config.yaml
conditioning: "none"
init: "torch_default"
beta1: 0.9
merge_dims: true
Rows from block 5 of a small spectrogram diffusion model, named by matrix and row number. Rows with one number belong to one channel. Each number is 128 + 32 x the weight over its row's rms, rounded and kept within 0 to 255. All counts start at 0. After the name is the row's rms in percent of the matrix's.
After each channel's rows are labels from the 100 clips, of 14976 (inputs lightly noised), where the channel reaches its highest value: "responds to" is what is common among them. Only what is clearly more common there than usual is listed. The data: struck, bounced, scraped and rolled objects made by modal synthesis.
# convs0: first 3x3 conv (model.enc.1.2.convs.0.weight, 96x96x3x3, standardized in use, each kernel summed), inputs 0-95
# convs1: second 3x3 conv (model.enc.1.2.convs.1.weight, 96x96x3x3, standardized in use, transposed, each kernel summed), outputs 0-95

convs0.3 120 [135  97 130 179  96 102  48 132 178 132  82 130 181 131 175 131 170 126  55 103 150  88 143  96  83 126 132 135 144 105 138 138  94 109 157 147 144 118 184 124 155 119  59 101 127  91 142 140 132 140 162 131  31 205 131 139 185 183 163 137 135 156 115 147 157 118 112 143 107 123 172 142  94 149 146 129 184 107 114  89 154  93 128 101 116 122  88  99 159 114 103  69 114 108 121 107]
convs1.3 091 [ 89 148 118 114 157 154 186 100 130 117  96 121 121 181 103 125 118 124 145 118 109 151 203 135 180  97 129 102 109 165 155 114 134 122 107 130 109 109 141 126 118 131 111 134 179 118 140 183 123 195 121 173 148  95  22 135 181 127 181 142 165  75 186 127 102 125 126 124 159 125  79 108 206 163 174 131  86 102 120 144 137 143 191 170 154 166 114 149  94 139 125 156 108 170 111 163]
responds to: rumble

convs0.1 087 [103 129 156  82 110  78  66  80 157 119  93  77 110 120 156 133 112 125  63 134 191  99 134 140 192 152 139 149 143 124 184 144 151 118 165 127 110 116 152 137 107 126 123 160 140  85 130 102 181 172 118 169 124 157  99 128 129 189 125 124 196 134 129 157 180 149 119 157 101 112  84 136 146 120 121 123  89 117 156  34 116 125 107 184 111  82  74 123 198 104  96  85 123 148 134 130]
convs1.1 083 [138 117 108 114 179 135  92 123 111 122 147 181 131 174 130  66 126 123 142 144  33 116 154 134 119  61  96 111 171 131 143 145 136 118  97 112 144 118 141 140 146 140 143 146 134 143 119 173 106 150 104 145 175 114  69 214  93 113 120 150  25  94 133 129 110  83 139 129 158 135 146 181 134  72 167 132  85 164 133 130 142 155 185 140 155 133 166 112 123 158 118 122  71  61  97 127]
responds to: quiet level; rubber-like damping; action: bouncing

convs0.51 083 [102 122 137 118 160 103 160 131  84 133 166 200 108 134  83 175 164 109  53 175  99  76 153 120 121 156 114 131 111 123 122 189 149 101 168 146 115 168 145 153 127 189 144 183 122 162 168  99 125 134 167 110  73 142 163 110 143 103 126 106 156 192 190 126 117 140  93 143 141 127 136 127 167 136 114 101  81 149  90 117 143 139 204 104 108  91  57 123  77  76 156 135 115 116 103 145]
convs1.51 068 [136 111 132 106  85 143 154 178 189 158 112 106 166 180 178 132 154 142 107  36 174 122  89 145 147 122 141 152 153 136 152 156 137 137  72 174 109 140 162  99 118  88  97  98 138 161 165 170 141 187 120 170 153 138 124 123 160 176 115 186 165  78 127 115 125 115 209 119 159  79 104 134 154 104 172 129 104 180 105 161 140 116 128 119 160 149 164 106 144 111 120 180 129 156  71 147]
responds to: striker: soft

convs0.15 082 [113 113 129 115 111 136 100  82 111  97 117 101  82 122 152 148 158  88 150  85 148 194 168 141  97  92 139 113 153 122 100  76 128 123 146 139 120 124 105 149  60  44 171 142 146 107 114 123 102 148 131 140 197 152 111 142 145 120  67 146 139  94 184 124 124 118 141 159 142 117 121 110 117  81 183 171 144  97  72  83 108 128  88 117 121 211 193 132 119 166 181 166 110 176 149 159]
convs1.15 077 [171 114 102 144 121 122  94 183 131 107 132 192 105 117 127  92  92 126 108 123 151 114 144 168 236 178 139  93 104 139 159  84 152 180 130 115 103 151 112 143 109 140 133  59 200 155 124 130 118  81 153 101 132 169 126 120 192 128 149 123 103 104 127 133 142 155  82 179 154 159  86 135 162 142 102  95 171 166 130 119 121 124 132 123 111  95 107 158 124 146  51  86 143 150 205 147]
responds to: one hit

convs0.87 108 [139 143  95 136 152 114 125 115 138 113 155 101 100 135 100 105 136  56 109 132 141 147 157  66  98 178 141 124 161 243 109 126 115 185  83 152 158 152 132 160 137  65 216 130 143 114 156 205 156 113  84 162 122 112 118  25  86  76 131 127 110 145 155 108 148 128 125 106 125 135 132 158 120 157 132 111 123 137 117 144 138 125  88  88 118 141  98 161 160  74 147 118 105 117 129 135]
convs1.87 102 [ 98 148 184 131  62 128 139 131 175 167 105 177 124  94 164 174 166 196 100 125 133 151  99 113 156 134 118 140 153  65 134 103 162  74  90 145 164 142 176 130 130 147 131 118 127 120 139  74 145 106 163 134  75 183 178 101 144 130 136 154  94  93 163 155 110 142 171 125  86 145 141  63 142  71  97 149 155 115  52 115 139 154 187 100 110 111 142 137 147 159  99 110  87 106 177 120]
responds to: one hit; pink noise; rumble

convs0.74 100 [132 113 107 148 123  95 110 102 170 117  84 162 139 135  96 111 130 136 100 109 114 177  82  70 174 161 142 126 159 218 160 113 170 106 174 166 140  85 139 165 174 118 102 125  93  65 136 136 141 124  93 148 118 122 104 154 163  97 155 109 175 135 103 166 138 158 136 150 104  97 165 159 151 152  90 138 147 147 121  91 153 182  85 109  70  87  79 119 190  74 142 132  72 125 178  92]
convs1.74 100 [123  98 108 158 160  96 105 130 124 148 115  83 139 123 137 115  92 182 113  91  51  99 117 134  41 107  96 130 135 133 130 170 120 115 127 156 106 125  52  82 102  88 163 109 112 205 134 147  96  71 102  82 121 160 106 156 171  75  37 137  96 118  92 108 116 139 145 144 166 196 119 160 122 116 125 119 156  81 156 140 136 119 146 115 126 116 145 157  93 156 122 105 181 114  81 134]
responds to: pink noise; one hit; rumble

convs0.66 094 [139  83 136 145 102 127 100 129 109 144 160 157  94 146 124 122 116 124 182 185 102 179  93  88 110 173 126 130 169  85 129 186  90  74 106 117  96 125 157 118 149 168 164  94 148 134 190 119 123 121 102 127 120 109  84 146 169 122 100 117 170 175 115 103  97  81  73 108  88 140 154 186  63 155 119 102 103 135 165 114  73 160 122 157 123 187 118 128 123 154 192  81 193 162 107 116]
convs1.66 079 [176  84 121 154 150 150 179 100 118 111 137 127 172 172 129 149 147 129 184 143 123 180 144 163 107 141 140 122 164 113 117 147 102 123 146 144 182 144 104 172 123 109  85 182 175 133  83 108 188 150 171 141 195 107 176 170 102 108 168  96 132 164 117 209 145 137  92 162 205 135 138  94 101 106 145 113 107 142 126  91 200 131 165 136 132 111  93 107 173  95  77 154 135 127 158 125]
responds to: one hit; small

convs0.67 102 [100 129 124  94 121 102 112 159 123 143 159 124 110 112  98  94 109  94  77 139 114 157 118  80  63 127 173 141 136 135 130 156  96 119 153 107 149 126 181 127  93 138 132 155 128  93 153 214 240 120 162 133  97 154 111 123 108 126 150 106 198 118 160 173 139  86  84 167 126  89 112 108 142 137 191 162 193 137 148 131 169 127 106  87  90 123 109 140 142 127 113  50  95 109 113  81]
convs1.67 103 [143 133  68 128 114 129 102  34 127 102 143 126 115  79  79 178  64 135  49 124 193 107 125 136  98 150 143 158 157 136  89 136 126 100 150 124 118 145 133 115 154 117 174 108 112 196 145 105 118 107 128 100 120  76  71 148  98  69 140 125 137 129 108  71  86 164 111 126 151 177 146 155 163 136 130 124 118 136 156 125  75 178 177 127 131 146 154 132 102 135 206 146 126  74 144 102]
responds to: quiet level; one hit

convs0.20 097 [208 148 103 152 128 152 103 138 141 119 200 138 145 200 108 107  79 119 170 141 100 132 133 123  95 135 158 143  85 186 109 144  99  96 123 130 116 170  71 154  70  42  95 210 133 165 109 168 142 111 131 112 125  83  87 152 138  77 148  86 104 120 212 109 169 159  62 157 143 153 114 160 114 127 154 135 112 104 131 113 141 155 123 137 155 122 149 130 122 148 146  97 123 122 104 134]
convs1.20 085 [105  86 149 107 131 145 132 129  96  56 170 124  86  84 100 199 137 106 159  86 123 155  99 160 115 111 196  79 131 118 182 128 151 126 165 169 101  91 175 108 104  85 153 101  96 108  80  86 136 152 204 129 158 187 144 136 143 126  56 137 147 141  98 125  56 178 148 148 162 159 120 112 134 134 130 136  94 143 101 135  93 168 117  99 112  97 103  82 116 101 110 110  94  96 122 113]
responds to: one hit; striker: soft

convs0.27 103 [127 142 157 119 130 124 111 137 201 169 121 134 173 160 182 121  90 138 177  99  74 128  75 138 105 157 105 115 154 133 122 105  84  52 190  83 126 116  38 151 153 147 125 207 122  91  74  95 134 120 145 120 159  87 121 127  91 111 117  75 143 131 133 142 141 145 172 149 158 141 135 181 176 147 161  97 140 140 168  82 153 134  91 147  76 110  85 111 130 166 168 137 116 140 142 132]
convs1.27 110 [138 153 134 159 145 131 132 163 111  72 164  45 119 112 149 144 150 106 158 125 139  98 127 131 126 136 178 121 130 178 152 107 190  83 140 184 104  66 122 178 159 129 119 170 118  67 105 143 101 121 162 128 154  89 163 166 138  52 104 137 122  98 117 126 165 116  83 124  96 174 149 136 108 159 123 119  47 174  75 152  87 119 108 186 130 146 113  98 135 135  86  60 137 159 119 145]
responds to: quiet level; thin (high-pass)

convs0.62 120 [115 155 125  61 156 133 109 160 123 119 199 149  98 170  77 105  86 124 173 105  29 122 185 129 102 153  85 122 118 108 145 151  81 137  98  81 154 204 118 103 166 112  88  97 146 143 105 187 116 115 116 160 151 111 161 166 120 140 132 127  35 147 120 185 143 141 143 151 140 149 118 122 108  84  61  92 169 130 107 126 181 134 106 129 134 155 139 151 132 141 107 134 153 136 154 132]
convs1.62 180 [104 105  68 148 126  71 122 179 114  96 118 141 145 104 133  99 123  69  84 136 171  44  93  79 168 126 111 142  87 148  67 165  91 136 139 152 113  70 129 159 129 134 156 158 107  91 127  85 135 133 173 121  81  97 101  74 137 117 136 143  75 152  99  97 129 112 160  99 123 123 156 126 124 164 145 172 106  55 182 109 114 129 142 128 179 157 134 171  77 129 164  77 159 137 155 140]
responds to: one hit; rubber-like damping

convs0.11 080 [153 112 114 137 105 149 155 164  79 132  90 157 115 118 151 126 108 117 101 126 123 147 140  85  90 144  98 116  54 119 143 137 151 114 114 162 101 128 144 215 110 143  87 109 121 103  67 157  99  72 157 131 127 215 138  90 110 176 159 147 106 145 147 147 128 129 138 163 107  88 144 149  62 137  18 125 141 137 120  90 119 154 122 181 148 127 176 157 161 131 118 107 149 121 181 191]
convs1.11 073 [143  87 108  77 185 114 116  56 123  89 153 124 108 182 102 136 109 167 177 125 142 121 141 142 175 124 106 142 130 145 164  98  49 147 140 100 176 141  89 152 161 155 147 168 122 129 195 108 184 158 163 160 199 182 126 203 188 116 191 145 162 134 153 129 140 192 150 110 148 149 113 124 126 109 116 121 159 136 100 115 138 159 152 152 167 112  88 149 116 124 116 144 130 138  80 119]
responds to: one hit; rubber-like damping

convs0.45 096 [101  87  89  85 181 157 131 170 180 156 156 170 114 114 147  96 213 152 106 133 133  77 167 109 128 112 112 176 153 173  92  90 136 128  88 154 143 120 134 119 149 133 111  90 195 183 168  73 122  79 147  97  86  80 176  98 114 100 151 131 113 124 124 178 165  91  84 125 102 126 120 108 101 179 165 140 159 198  99 131 162 145  83 114 117 120 112 124 141 106 113 168 151 131  98 109]
convs1.45 076 [ 68 160 186 162 137  61 148  72 185 132 187  97 129 153 164  86 164 145 129 165 150 101  19 111 110 136  82 165  91 138 100 175 159 112 154 146 157  95 127 101 135 139 145 125 132  71 107 131 174 116 169 108 161 146 116 102 127 131 130 157 163 134 106 127 101 134 135 156 148 123 136 120 151 108  99 120  63 101 122 148 138 117 138 191 111 199 122 122 182 126 117 141 144 109 149 188]
responds to: one hit; plastic-like damping